Weights of a small image VAE.
Training: adamw at rate 0.0014, 27100 steps, batches of 128.
Rows from block 12 of the encoder, named by matrix and row number. Rows with one number belong to one attention dimension. Each number is 500 + 50 x the weight over its row's rms, rounded and kept within 0 to 999. All counts start at 0. Numbers have three digits each. After the name is the row's rms in percent of the matrix's.
# q: attention query (encoder.blocks.12.attn.q.weight, 128x160), inputs 0-159
# k: attention key (encoder.blocks.12.attn.k.weight, 128x160), inputs 0-159
q.68 076:470478529500425524482464492454524562508608548569589462501578531481417478553441475549538530408554568510533463576475553440498520570498487395502522478529476422501448458610468434503454404527445515452479501507612480524417482476511448398421490424543451389511498485452422541507515474532472469499521577491497472625486513487418460547462482466515500400379545534532389445568483588439472474497490476559540539508529448488522520544481489503439538495518501540503530445592514472482528610545428524
k.68 068:543534495514536468501451494501489431480354486432473534497450485506504526552565547457503477521466429491503528432564456530528478427495554529483473489508526571521607534400510565492550590513528498495508520487415539513593497515504508632532508571402510560518503550531595461489478563472525555468489377589513527390516511461564534458535511554489497619603508466492390629498480478548529444495521486438445462466447555487482477459527507430562461497458501459506540614417492503483459377461556479
q.69 129:523484502504538531513459497600550477555445464426344521533471507549603565404529505450413492609480450496512500486499496485495493482493525621499507504488513506491490532466512545495505518476525484552491506494448545498561498511563585632567502616500521572502495529534566475513519515486501516385461458471504524465499490571561580495608559607473565538506442500490794534438498451528510563497508504461534498515429510508492501476531539475520514488567515501496473546461498554522485485498513494
k.69 125:454512493512507481492499500440450529470581521599585493473541486461433438495469492543570500415528565492421497536483516533481501537502485452495498515508504485503473500541484443490501461505487504481501539502560461517424500511463391392490481429664488491493518497490387519499490468509498507654526570325504484569508486466431420512430467418519472448498521512498771462527508553489496471514511500541482485500578514499504501514469450542526510512459475509497497470541493442486496661478473496
q.70 087:552457492484492530503418495495503533533549520456394448600468521626564564419476444490425534588545519512453459525495551466498494556514469554513525499504444475489473451575489550520479456534479526555471491509543509494490490446576534510513500632434492482528507467467584493508482504496494458367429563544514487575489463567499570557551524606508512405384436513525763487485482473439473596469497506500539522503439447495524524525532524460463501481550543517514461513572537554518530452564486530
k.70 087:429543519532526455502495508478487473493453499590576529412529472407416419527521539523617453363486518510454516501503465555479496471491537470501506507520541484519522531447517418492514496482539490480528529484492459520452517514439407500529493451639488555491488540506406502477474501483495556679532479375477531478505513440474427459425467421499497565606542504497719492550487569552526413523510488507459470482579542500508481474477461532551526499444471524502517497472470434460471632451513462
q.71 109:475498499497428488479515494401459557459605559568635466483561491475405432571449475561556515390541575515482481527494530478486498556512468384508496495499485463514494474577491455495482456536465525463504496494588452495426490483456415371431491377523471400501491475456417530503494476511494459583529554501505477590499489461434420538408434433522434424438563520516286453561506564454479458500489495542501519483557480480517519533465467527453484501467493497498519453570504458478530546529450511
k.71 101:543512504513514491519484507556543447519379472410425519505451491508551556539568527456461477565462412508569527453530465494511490453510533546483498498509518534502547508413507555503515566490522507512505483487425529489572519501537569631519517561343511529509503529532611491498504546488498522380497400666512520413488513511583547477571533567473522586543507488508273569493500470550526495488516489445497497492430511495484495466529543444516478491508498496498519562439508534517486333482533500
q.72 050:556505414495568454520553512482441458478406462539511542490371487524503561495544486494526523500448436527380509400509464569506489459535465503524448542530519651519542472397452546476531619528516516526470488530351516458509489480481452472495524483473485509492519508527596479479494452500515524626485394476524435357517467456489476516427456517516476581597507460498442544460486521555525515517544541423458479537563497488467502508541541550570436525424487383519499552411535486492489395549582521
k.72 047:485480536448484544495532487583567572517627539498468491517587485485534449418465502553450488601524594500606467590460502464492521542497490501519511487468526391497398507589554529499429386454473497513520445472588472499464489484542592505520460516491504485478490475450447531510504426524438467395476627567459528612503469591473532503518536478500536435378478515482464421463489415470478602468496514557576515499503486508541505508468480555402594499568473548512480398592475563533494498476441497
q.73 094:464505496463471444479522501405450572423615557563606451518539475506429436551428462560543514401561593521465470545489550534503527579517473384508522487510471474495503475618510500494501459533443540469519502520614449491466484461489410370456492424546473448505496462458444498511492493532523467575491592476501505610515458460433426533424463443550422378413543531520342421537522517438471487491505512530459491463537500486514507541467441516426471503472488514500494455602486471503554547525486529
k.73 083:526496493524476504521482509564566436562344456440452546450470519474497563536593527440485475523437380509550526439547463462499502421495534525491491490500517522499556504407501514508522572454537483506485519484423536509532515503502572625522508531381491514492502562544572471493492543457479542376501393649508510392476544512593564473547524536464525601580527473498308580495476525561517457501476482460502493499424518509499504471519559451541519491488508479498522557405516534481463394493519475
q.74 092:448563518478543436486553484442453543400539501537630477488509455455444383566445539540572440404517591502500501506496517572521507494514503410478479495499514470511511540535544515465530500509490501450543473514569447497523497502439408436508477441539516519468487476459460491510473494508551495652535562482490551534545457468443429452404495393512412472508545483479260431519538445498500449498546518485414433438558560489504469483464411526443482535420436518471518471534426456505499520435530482
k.74 086:535464471513430549508489501567556453574433460399417502522494545528532608506553469429421531540462423507545516465528497409530488491477479542491516477500491516506508440467452494533480535484516496528454482486440555505509512491530631575476509500399468444506485498524558485504515547499445482282487410649511484449480534537558587550592513575477525537481482490500287554475487540484501507511456504502576533528409429509505525525540572452478488473524541476521522531477531553500497405544482534
q.75 127:474525505485459455490545499406449538438561532560658487473529488463408442589452498561587503390532555502484486501492517523512500526513469371489497487505485486503507482549489459492503496518468521438509499516539447493448490481458415380429504390513476440488488476460440517485494479520503475609534535530509483549504504435438434511390444403525425453470552511511202457554513536478495446500498510538457491477572499493497507535486451547465470516429479492503521454537489445480522509506488518
k.75 125:535490506483490522504509508578551474540420466400422509529461516544576557502549514445430501583472424490576511468518492460517500465504517545494494492498497506506514496446502542515497552496520509515503460498435543492566511501531605595505509552343505515506498504504608490498508528488485499328486428672497510435491515551584581500571534579489518554505490489510229553479498457520513520486487508466523514487429499508507493490533538454479502496536516489498499520453499564515502335519514502
q.76 098:533466504490514526478438507568526523548502488429339479570486498576606553420492500480415503611526508505521474544503526472491521521507513594512529507486486485499490496528524581490490478491487501545494500501513525497539484504575575599556492659438506542506492478514559496508511515501521474349463527523502515534502503562552563514601543618487538469436435514495809515467495435477481566473479497478515510507426505501512510509508526459502514477575513516497484544539502581510512469502504500
k.76 101:444521488509535470509504503444470489494521517609599530452526506442410444520496515530596498381496519509419520506494475546489506494487511463501497507528511497510505499482491413494512499487515500471491526491524463509429518511436373442503495410664494499493501524496413508496476475488489533691520527337516486511514504431441435506422457412497492522566512496489742487549503574525515451531513504509470500514587525496494498496482482542546500511438476504492501480475494421463491660469495486
q.77 058:533527500511608473507530502553458468453396472440426534525411468526602492473535508476482474573442446483433521399521460568495507456521512565476501507534520591498535551426526614476547601502533488561498484527395534477593504493480525553584518639435514611478497491518631453514482504496567536525483458557507548389544451550560513476529511536495492590569441469485605552449526377559509536476528496454426456481470524501489495465523503467515439522488486472479466532450471511535472391448601495
k.77 053:443452501495448540512551493553545559531618500546550459480580508497482487449447495539467530496534578478539468576469498426490484548474496478511532483489479435499399483582474429519473416467479473493479476506607498497396487483474535398466512411615502433478490474486389526528512439533433441502512607388505489580489476544445485528465486452507498437428487516506645372507502536447469537496473497564590517555553462518515523529492540556453536456526504543497478385561515532514531659541412502
q.78 104:480488500476433476475515517419468559445596557566636472498552488475401455566427472571554523401552583525481476538487545491496515573508458395509518492517473465500495458591485458514487440533454530470503512508586463491435493470481420375420496396526483403488495474449413518511502474541473468561515566478508477594496483447430443525422447430516437403415553537503306439567499547428479448511488501567496504479538461490515512560468454518455500503464508519504513440569510467485530556517463530
k.78 094:534518501521508501500485499531546445512373473421434534500467501494543546535580524441473465538451400498541519449540457493504489428502540530485509491507529538499567505419510546514518571477535501518484507481401537499570507493525581622525506548344499548496493536538598473483510544476513541382499398658515516397502520518574550466564519551479522599567505471500286575494486481555525485480512490441501488479433506497494491457531537455524500497489504481504517560429508525510472340492547484
q.79 125:473517516516438491501549499432490510474549541571652495442570506422391444600486498546572499402513547493518497518509507484505502511479491390509498502495490477516516472525502416506483477492485515420515501494548453504432501491454429404411501362497475430496507491492425527478491483513460493580552523536495475544485527448468449500404454385514446478483566506511177474570501569478503436512483499552498506494556470497515505528473478525471502495442486514496528457510490443466511500497462518
k.79 127:538487508486502508507510498550513468510427483391404499552444491562575564491526500445417503605467438491557496456511491477533495473511498548496501502495495529494517494454505555500510553516504503514490454505437542474577507490548590581524518573333522518509495491500629474501499525495509489369474439659512505437491498545576572489570530579491518550493472487496232538472508420519506546472509495452508509495429498505495504485545538464462482503525514486511505539463507563523498333527529511
q.80 112:489467512519414522503487498433505521504592552556623490480584537452393468569464476556532538411548533519506493549502516430482504555472471383513501499495468450518476435552468413522458448511467508448484522490567458512406498492484450402401508366526452385498497482490415536493516465515437465542537537501493442583461536446438460546442440441499488438443562523502294473570513616459472446525474484566547544511541462496527528554479503528476521458492509516501530453554526445467532566546421528
k.80 102:538517503486535482505501504530500457476391467422427521531444475541569541539549524455449465566469427514531517433526486520515506445514521544487497514491503550499554544427542577493535567520530519515506492491416540496598497498537545610527501603328515552503495507510634478491488546483553533427477413632497524412511488526572539465556519575486518579560487466499288563486490414552518503483531491440459465490443529485479488463522493451508474519503486482493508558445496534520473331469564498
q.81 115:459508501484451470494535494411441541442579529581662492476542505463409452581461494549565520398521546518479499503492508507511511523501467376492493498514491485518510468564475443506507478536470510451491510509553457492445495493463408375419506366523482408506486481465418515497481469508494473627525542499511470554508498436419429523400452417531448440472555510507233465549506556459481441519500498538485498500568485486495494538483460530471478512431498497508522452535492448473524545523457527
k.81 111:539502510508487521503489500548537459520404478400427516526468496528559554509553515443435483563475426492574510451525482484515491461501513538497500486497515515495531503444522554508509541494513503529502470501444548497560507488543602604528511577322497531494502524509599486484513549496494503346486414678498523428501514532570575491573530568476534567509489488508236556481496442518512520487490500455500491485431490499507498485529540459481501501532508486510516550448493548512487329495520499
q.82 125:461521511511449495501537489431489513467544527580655495468560510432404447588472507540577501403523528499521508509490500490508496514504481377493494514521503474507514468514499433518495487499497510435514496492539455498442489497439439401413488377470465432490497488493449530473496482513474488576545529577502481538493522440449445505412458403517446495476576492503146470559505565492514435527488488542495497495554479505493507517486469548494492495438492507496521456503485435462511482513461515
k.82 127:547477503482499520499515508564535469520436482388408492549449501566587563488529503458398496605465431503566494460509502459514497472498494550491508487489488519501509506460514568501513549518501514525502447504432548476583497486549605585516511567359506518511498483498624475501513532494518488357475437645497513437500494553571570488580547589494522546483479492494261528453498430503497555479503512449516507491421481502488495479525538463457489499545529489505500528471503576532494330521530504
q.83 101:542511513469574480493448504539499533492503489425362475584441487615602537433473485478433509626503518516474488497485545526500509541528499590494511500511466502500505508552513625477518507511497502569508485503511546487581493473557553564560513686437527578519496482490605458527489513515546497411451522547502530518524459565511552509566546626505519442432443498497734498458484381484472587452520503447466495484442520488504504509504494453482491501540512504505468538542499557542518424509547522
k.83 096:446519504514504494505515497489521472533521509598585526414548511408410466488514500516587497406493514501470513531506481495462485480475515467495494494500510476499485492468489401505496467466507492479506519494518457524407511526446430466488503387701484484512506521502370524493495466495451517613546532323494508504493516463467448499444476415510498531555525496498769463529492608521520459538484487528534500512562503507498494491487517534530538484465488520508498467485492458471472687483479484
q.84 109:544488502495532539506464492574540480553451465438346492550462521562590574410528499444411507632493442507500486494497505479513493483500510612516503504496504511492494508470498561510498526502515494556493494502462538509558499499566580607562509636483510547517513518521590477506498514498512515377461478487517504463510496561565560501592549613489562531503435488490806538437481447503493560483494510463527521509426490496515496470538537467522518491569531492503471538475516569534490456512527497
k.84 111:457525514513505487502488496435472534466573527607586496455551486443434436493472507547581488421530561493434491536481503541487501519488494445507493515511499481505488499540503440501491453492491493485512537502557454508430500515463393413489489451674490499493502500487394522519483471508496496667524568321487510567493495457426436505427479411510487463517524522489767454518508559489500467527507486534484491496566506493501494503469449542524515513467473513500489462537476437475494663470484498
q.85 127:535495515487564495487454501569519514530494475433342485575454495591596548412496506461428496616512491493492476511497524527505515513519498594504516485514484495488497522518535608481511503512498499578492502507499530484576488486569559585582505656460516567510501482495576476506492537513539500389453508492498529505500478578549574498596556617510543476458428499506786508450492398491475587467510496466498501479419518499503504485516510450490503503568521506497476547505507551526510457494533496
k.85 125:444523491520512487502503492462498490506540526594585513424545509437411445499498497529582499393508531501448513534499485518484499491490500461496496506506503480511491496499478414497504480490510486474504532492529469511421518518446411438490497396685471485493507531494382512496488470492470521647533542329507500532494518455436428506421460413500496495546519502509772465534501598499503450525500497533501491509568501491504498499484484540533524499453483499495498475510507442468481687488485486
q.86 123:456530519491472448491544499414460524416557532564669492482523485451420412590454498540593478395522561489486483505497524539508498522516473389500471498507496473522521492552505478482502494514483513437533487512547442485475481486445425389446498406494484461479487484471435518501476478526516476618531541533484505541512495444445427508399462388527430459476560500503191447548529520490494445505523507538448472476557513504511493522467443539466483517442466494501532455531481444466502519478495501
k.86 122:549465499489482534505505503561542471537414477397413503530462525536573582499548503454420505577457422494563509465526487449522499464493495550495512480487488513493519495446505542511495547500516496519494468492424533485551502489545619598505523535355493500497487505510600485493511534488484496329482434671501507428493503548576585500582540578484524547496489479509239546464496458508511525487491501466544517502432484511491511498538556461463481496540537495503502519459527564518493351528506512
q.87 098:456504503518438518505564505494519482496474502550619533405585526375416438594506539506543477392475487484572505519497465462494488476482521424493465507496538461492503509450498378506466498469502475426524498487491472533429521536440477468453480324582499456478516528504406537487512488489440509600566473470479509489480551441508468470429465384475488556567580492504256484536510602509521397553490472560520492505575515521497496500477506531501524495466479531500529455456471431470465566477447467
k.87 095:556486478467509506481487495500458499479489477417417485609431507599575555498493490475415535603497467499497495455503523481526509512509464543495490500501482531491515478505504571497512530539471527519491475517481534469586475475551560511494510587311517498515508452498636464497503529501540479389455476654511492480498480554531554511551529593509494456438473492507224531471506412483489549467513514461483500489428486493500515507530497462475455508520530481505503528520523554536529310544522514
q.88 115:453495511519431517495545511453490491496521527579633529431575518386403449589511507524572492380501512501538519517501473468499491471475508417507473513503515489502491498487473374521479477467493494429517500496512458524423515532432461424416500325548471429487502521506408527482519471501451491585567499499487486506478543441463438494425459388500478530526584499500236489557511617511510418537483487563526513528569482518505504508482502536513506479462488505513539448472485449455475549499458491
k.88 113:561500491471515490494491488522496498483452483397410479589449483577592552492512494467428503596493451498523488462504520499524504503509493552489504493486486528486520499500508581481509537541499512510496464513467527486597496470561574553507502595317528529510487463506626472495500527507525488384469451675508498467509481545549557490575533599496492501470473494485229530475508413507495532461520508446474506495423494489504512486530519464470467510527514476494494539490514550540516317517524508
q.89 126:469502502502438502496534506416496509472568546566671497469565505450413440601483481544581497408528541500507495515502501476504506521483495371512487498498484480508495462528494434507491481520471504433513516492532455502421491496453436407407493390482476417488504487474448540474492485500471475564547517556511473545470524447459450524401439401514460474471574518514176487565511579472506428515472485552497507516563471496515511535476476544491499482452503514504527448534493447462504501515473524
k.89 126:546485497484513509496515509550516476521419478391418510545438497551592565483541497449413501594466440505572506452519497471527492471513495558497511487495500516490526513457525565489520557517507498522507456498440533484574507485540603592514512578344509521496491487495618478500511525492512495365470429653502518437495503560578575491577546582485512551501468491495259531473493415505508535473505495458502502498418502494487505473529539467465487496530524487498497528457508567535490322507537515
q.90 124:539483487499552505500449500565532491547473488430343497551459493583591567401520496469425526616496471499473486507511502509495496513502496599506530489507477515493484490490487575492499506508514507587485510495484537486551494479580552578574495639504513556528496486509563476525506519503513502400447476456520499497511470569544560521608547618502542485491417513498829532457480429494482575467515510466523515506423513500512510487531536448501489487561527486501478545505533558521519484525531500
k.90 126:458518498516505482502488491455480521475555519605598501435553499424422439504481507546591495392524551496440503542494499531470490498500512449497498507514505479505487514523495439496499449478512490471501546496559464520432502512458385428499487436670491503502501521492378509498490476491499510654527545327493504546505503449437426501414473418507489479526531511498755480530505570508505449530492505530490483509588529503508486498476460541539529508451481504495508486515483427479495673480478480
q.91 124:461499496529423515509525495446483496495548537569655497445574526417405455587493500529554508392505515492520500522506490459490496499479486389494472495489492483507488469499475390518478468487499485441507510487523463508410512505439442414420506340528474409487502500492407538484499472502448493594550520506495461525470535430451438510422432385501469510494579496509230492562517603483500419544474487563522520518573478512510514518491504546500518480448492505500544453495508441471497547512443499
k.91 120:541500490480505500498501495535506476485440486402423503567448491571576550510513511463430491589478454503544495452507511496534500479506488537504499494485485530498521511473522574491522551526506516522514474495446541472600501483551569583522504600313533520507498488501632466483492533494536493386473448679499515444500488532556549487561537585496513526481476488502228542470508415502492535473516507446488498492426500494499502476519508466472468509518514479501506535469496553534508308500548511
q.92 119:525509490502583498517502498598507468511404454429360534526442471538593534421543520445451476609456446493496521468514479551510496448514529625486492497488529543486509549444528581481527541472539476547508492509431546502584520520532556613603498619481541604504513532519570476514496520473547539441470448493503530422519484548562550460579550579489547561557437476480734531426487415556525565485516522432479468488453539514478483461527515483535506507533487498500475542445478553541482445467559475
k.92 113:459497491495484517486497504464490545497610531580564475466552506474433439487440476536551529437536586491439491561482527500476504558487471462498505504511497465493451476561469429504470426502484487479491518512583465506407492513464438388462483418670475451492515478474381525508492463518482474609523586340491490582494502470411446531434483431512488425463503515512726439511513567456491486526488491551521518512567472504507507543476478538503510491498502506497477444569511458488532676515446506
q.93 090:471507502503455488509521498417470530445568533564645482459562500429413428590470498529582493380526556512521486539478518499499509534492499392489493489505495457497495507557503438480503466490475513426502497498570446508447503502452411385439481371539491429497498504470402540496504484519494477609544550481484479554505501451435439505397449405513448444467563506500233459565504550472512427515505515552476478479561487493484507515456444540462497498439491503509530452548476440481490569487468504
k.93 089:552475489491473509498485512540530455516400472399420511538452503529547553512541494449436492575457416501533509439529488469535505460496497536506503485502498542491548490455513558494501565495505501521481493497433543480566515495531603606498517564337502505492491497516616467493511541487510503349488409674505499423501508521573576500558518586488523555517494499489256574487504463523497510488505497445515504496415485513509498478524545448483480502509510468501502567456522556510484328523520507
q.94 125:464503481510445506507529488439482492477526522567655505442551516425405463584478506522563495376507514506511509496495493492502502493495493386490485495499507499501501486497467413518503492502505499436497501508533466496426503508430426386420493337535466423500510510484420524485491470509473497612558502503493465523487516433439429504411446383507459509523578487497204477554516610493507427530486512533500509514580484502484496520484491539505503489431480485497526455509493441466497528508470507
k.94 122:556480507475494506501510493551517498501437475402413494550459492564579553494512499466413500594497450507556485462511515485521506489501490550501497489488491530500519505488512572501497529505493504526503472505457538484580499485552601587510504601316526518507492492495615475496511526495528499365465453675491502461506489545573559494578526588497518528475472489506224539473494406507492544472502500457489497484428501502498495482525517452471481505536507492495506534480505560524504324517518510
q.95 114:545487501493532529501468513592554486571461480433349498549480507567590559429534502460426512615499474510508488515498492478501510490494517605503518506494489500492487516478524554518480502475503498544503492493460546508557500497555592612558504626463512570496514514521572493500518521493495497353469482486495522480493502568570584501608564605487557505468429515494817533455486446511496568477499481478542508505422511514505513481506538467517512494580511535502476533481504565519511458508510500
k.95 113:449523485518512470498490497437450516468557526603586510465527493443429442507476502534586496401521551497420507534488498532482492503502502456493487516506505484495490497521491435504510468512496510478497521509556455522433494509458380407494499427672505504490505496497392521507494466509512511672519556320498495539516488454426421497417468419513468466535523493497760458532500560503512471529516489534476495512570523506497494510469456556523509512457489500491494472529493439476497667489489497
q.96 113:556466477495548516495436494533501487539481486444355495554434525617590581394506480448424547594479445522439506474498524496500504518508474602497518492510471548483489466504475579502511522539506513582452507515461533470530499474575559564539529614480511517536496482505572467522502506494514507410430476482520491462510467563520568541576540627505542473494415502502799538441469454488497583471521526464521535527448474496500517483543549460521466505559538462523456546500539565527510482559538533
k.96 115:447524523521504472499495510458494531487553520603578502428556477434416411508477521560583474411521563495462495548488490551465494499487532452509506513511530458501478521530521463486494437467513494484529539497570446523443495529451408448499476438665493517489508535494381532496496465511489512649539566343493513560493511456443437475412481414505500482526521524493755460537505557503496463520489485533482477503581540508511493486448446547533535513468467520503505476526464436477483658458475474
q.97 127:468494494521437506512517504431481507471530519565663501436552523416398453578487497523563509386507513494509511495507485475509486507490489403512475487499505489506510471504468408505492486501488501425492507501520454505435516509430432403412509345530472426489512513493418525490495469495469485598562513518508457524488523427426432518397426388509459507515570499495211471550517594492514419527482513546495511504576486496485500522485473555500487498428484495518531457505502435478502527512459515
k.97 124:556482511486501504504506494539522484508437484394411488563452492557578556503510499456419493592477457503549487470520512486528510480507488549496507489486500523498524511474523580495514533509490500520502466493450540475589486476551589582521506588308513523503488480504616483502511534499520495357474444679492513443496492548564567492576524586490506515486486501499234540477501415510489544464504501456489505488424492490501500494517521467475484504530516501503497530479492555527512321513528501
q.98 096:452541525521521452492580503479470494443479498555612522429523447394441388571492550516574443413501529468538504488510476574504505457514539428487465497485556474510518564461554465472514491464528492434561461505512455522512499530431450466522485412558533537483514519505424517478481502499536525637550507472467553478500512452499424432418471373499443557575561495478234474533524484525527418507521500519441451464558551525499454473456436550496524524422423531484513460472432446491461531421498461
k.98 093:565460477482441550502484505534520482541493477399405480580489532589566602492497463445411545577502447506526501464514514426534510518509465534505488488490460530488509447508457527513478529516484502526459487512469536470540482492550617506473526520380482445520507453493599481514525531496473453304463473637509455483501495557539571552584533585482502483418486495514252522461505485467497555483497505499566547524425439497501526544553564462467465492542538484506495515518549566520526398580491541
q.99 120:551501502478556501483444493543506503514486484420345482570438481589602548419503498469434517616499488508479481495492514510501513517513509594509509483507492503493490498517507595481510512521499511577500491501481542491574499477568547579570506664474532566517507492509584462516502518507544494386443505494514520500509471563534569497584561617493533461479434492501809514435505413498493594473506499461497504484426521499512514489524517456494498514549516508490471547507502558536522479514550495
k.99 122:441515496524495482502489499469490514492547527602582507431549494427411448516487497536598498395506537491448513544493489520480486496492518443495503505513518484514480505517484429510492465486504488470504539497539458524410505519449410429486495404682485480489501531497386519504503477495480510641542537335498496540494517440443438497421462421506493502535527518495766476537498580509505446536494490544497492508572517496507499516463471533535521489461485513506508465506487437480489685470482484
q.100 125:469515500515445478505534492427459505445539521562662513443551501425407436580474508532579491389518538491501521494509490497507496507495493399509476493504507503503516491518492431509497501509492497420510508497526466506452504501439421403435507370510471429492496508485418527502496465503494505620563509532505470508495519426435435502388436378495455500517569485493183478550512585490512437521502498525488486494574487512498486524490455550504502508437479497504537453512489451473486508487463512
k.100 126:553469510490494518500518497551526482526454488399412492547447500558576569499517505463409498593477450494562499457515497460523499495498487541504497486485489519504516503476505559499507531511495497522505465507442546471584493488548610582513510571327501513496491495505609478501501534509503478330478445676503511451495493545567572504576542584494525526479475496505239535457503418497497551481506498467506507500427492503493506500531535467468477502552519498504495529480510559521515324519515511
q.101 127:530489482487562503501453501571515506530449462439339498544442495571597547409517494454418507594474468506483493506491509514499495496508513616494513491508499527482486527483493583483511508492510492571482506491476537508557509493565566573587502621523536572518501500514555461512497518491521506428444485429502526477511462556553549504606552613487551501509424502509849527439499430508492558466505514450500499497449528501497507480518521442500496502551516486511474548486503547536498520494531495
k.101 128:448515496521500481502486504435482520493573523610592499447557490435406430520478492537600507402521557499423500540491502525482507526486515454497501509508513486503493495540489431506496444493498490471504555509556457516427502517451397429478491435654490494496507515506377516496483479510479504641532562347505500550507508446425431509414457412513475473519531510500748472531501586499502441533486496548485486498576512492497505523472455537544522508456482507501503480527494429470506665475477494
q.102 074:523422490527379570515415493457526510579574531535539496504576572516459566485502453533464583466499473505506480553483519367504488543491453455524511503502453473495466412562418397531448440506482498504439555493545506505376522467539514426400504397562433387543489500490429505509507476501431449419481512441539439572460522501432521549495482535489518422405507520503522487535478644440471496537449506538599566561494438491528529552510578497493498459542547491527514457548579485474509586580404547
k.102 062:515571508509572416506488509456450485438389505494500525477463434457499431571500527522558452486490496491468494448535501626501491472528556487483494517514534539507566591454574576497525534508506512481559521498471506497601485510492417596562461600421523620494496545526561505476476540511591531596508428559478566443516489450536471428465493501506474560585524490489445595517511430572513450490547486438366427464462572503483460446470402454576494517463433481476518622457433440473472400420559461
q.103 086:551462469496513540511471494577530438575410456446377523538464525545589602433541497450417530605441399494494517455495481446498494462486509617511505521487496561488499480425463528536501533490506499558456512496412568503532494516554592604525510595454485521509516526533577498512517508478495505378474419504510470415493516538564573506600531599474562556525434482492734557429469505512503550503495506466544526534453476508485527481545552490542494489563533456525490558438531542502484428521530517
k.103 082:442525516488533456484521486453453560450614551605582485483538459461464421467450501553546496470544614504465479556466511549478509536518485469495493504500500459499450535584527478474490423510468504463537494508583452499444500503481412399509491470639520509495496490489402527521495462506523498661511594347492513593513461490419430485433476421513475427478514515496725436515507485488488494507514512546479479484570540507501493499447435563486525515487466529485483445570475451491499632461488493
q.104 118:456520524510469471488569499427476523434545529564648498463547476418417417618474515561597474405533549504536498519494503519503503507490500384498498515504517456502504503509524442504499474486494502432540482490534446507458487511440434422446484390505500453487494494493421534478493502509484487599559538530484519532485506430467445483410466373501449494487573514501175465573508522505500426504495484531464472491552512502498473518459442536476507513443454525497535453517470448472509517476489492
k.104 124:544470494480489519510505491551520470524427480395401496561459515558575587486541495451412510587468427504546497447510489454529501483505493554499494488499482535502511477459495549510504549511498505529477455505427551489559508476546604582504512547344496501502502481503611481486508539493499490339468439655518495436489506556561565509586528577494518536483478475492242533476493445505509548483495502466522516507421474504495512492546560456470471493539536480517499529457523571519498347545524523
q.105 071:445526545479510420490531497446459592407585543550603461501534447488433379546442516549549464444560607484526468572474538543483507553520509403471507464523490408491500542596550547454478413501453506473534471498617468484495484483488429445520463489514536514474492463435414494501477502513542498567515608493481558626533458487441454472465511429524440399429550516520350427557498445467480484466537512530436447431512548504518479502434408475409501524475467557485510459584432479499500544432475483
k.105 066:547456461535443529524478485529545427574367477425443525472465533518501598556578490410472517500435369519510528418553464434522476460495509526514495487517499568499556450386464480544516582458534517511451527489406538511518518499493579572472523470452459451515507547530558456486503550482461538378508384604528480382504539508554565521573514543455508615556510497521384600493469587518503467528478496467549542524446445499490500483573596430524497489471561452503523554411566514485500443542528529
q.106 062:478535515442562419480470477388432581412619527492557436582457460564509440505419480535522505505544616529447497496496554551526524574547474421508516493520461495519505493611511606452530487560463537487490489507636478466523498446534433436489509576466510529506473428440503492523456503521591471546490638522505497621556438506414481493449491483537445394397496513502413408490492399451499540446556521471426461454486535466493515505496405502419472512469471478473475484583493499507538452504524511
k.106 055:469479525522454521516513495616589440588387455450465551388553538431478545512594518446474497428425392496561501482551476414508484421480523509494497460505515473531520495387472421532463539435546461526506443472422501519468503537467614627499508394544453476511486556546455514516512563476415503363515357485495508399481554531559576470558526512481536601553517491517517538495471601547495445527474482498563532508446467498512506484522565464488563459488506520530528500409519522488470575524485493
q.107 072:472452493500414525483432514436510589520608524524532442538559521563461513488430447549464556486574570505489465597496556445502521584491479463509547479508441427506436431615464477503444410517446516513464526519610499502439487463557476419435504498507463426525478469466444518535515480537483434422458576501516459666487507526422509553507477527538489346359489548509556454527477554406478528488478492537544535493486449484503533565474495453428510476544529538502481448620550503483536588548436524
k.107 065:503541496546531458498457489484484443467374494501532553419467472427426466590577534474566457431443423501476515446544460571488508419513562483488477494532524534504576560390518519496539573466550491478525529470436506512543512534467457598538478516478486560481479580530528492480471551469530562587508374495479523386493548438555480440502482491483485626650523478506534607541501541567514405523503475445408466459468571487500496433512496456578494519420472494489544612408462448455458459440568489
q.108 128:533482488514538542508457496585533475560431458442340511513464529548581563417530516448413499592459436506507516499497494481488502482497512628507500512485514524475481512452500547505492521484522481564476495503454550513554508516549586602567520614517526562518507519516551485506515512480503522393463470443511512459510497565556576501606558614482571538525437493494814543438485457522515557492504503458535506517432513504503497467521559469536514498556510490505477546475515560521479495511526488
k.108 127:456513503513504485490495502428462537461591531604583494472543491446422430496456492551579505412531581495423501539486518542473511528502501447513499505521494489499489508556492456483485453502489494479511541507569467521442489513453390413490476449649490486501516499495380518504480459516505500651519567335496501570512486448425434507411472426512480447511517512503763466532503562487496469514499501535481483508582512494503504513467458548536519501463474511491506480545490431480506653478481486
q.109 050:438503535498418546484495523483534562505626517542579458510601493465414472547453502575476507431575597501549472605460551471515512534490544463531536470487490398498445509609499448489468366464472486445507495507639472551467491501517508467475462445567472467498480498471400546505481505543436456441496621442463531657460494484431480527487501456533497378392530524513466419514487537431490471475473500564522496506489504492507508531437491497458578479544471602496502444586473486496500614507437489
k.109 049:551505483523522479474423476463480453466360482481500520507466503495495538596570525471552488474440382530409520422545455544543508432514540480496481510527513613504594500382471533523548598495543509506474569521404542479574496509483473564473530529447493539524478516539566461467495593476521533517491387562494470392495544427553490468539486554456509588623515471508441619514495552539497391516537486461415488470464534495485495475523529424583433520419515458493529619406546461447487438502543512
q.110 104:526508519462579485483489500569500513516484485425366487568437469580591520430498515466434490631511493500483496474490513532492520514510520597499504503492495510487513513492523628476521525504502502548501489512466528497598502485553556587571495681420543602495510482491603470498483521503543494392447489560483548477518454569542555502582556594515522479471447498510738512457493375499488576455517511445464475490424520501493500484517491452503509520558489494482472555491475559523516420494561496
k.110 097:449498499527488522510504507498512502521559515578584504443550502429418459485490502527557510419505535504474509530482488490467482510478503464504509504506511472502447482507468398520493468469510498484483501496536476518406503522449446421486495377713478479490505525490378527499513460497454493615523557309507489540492512472440451514445487417515506488521513515520765441512493583506506475528486494540529498532562478495495501522477510538499533488482512525512485432513515464476488698507467487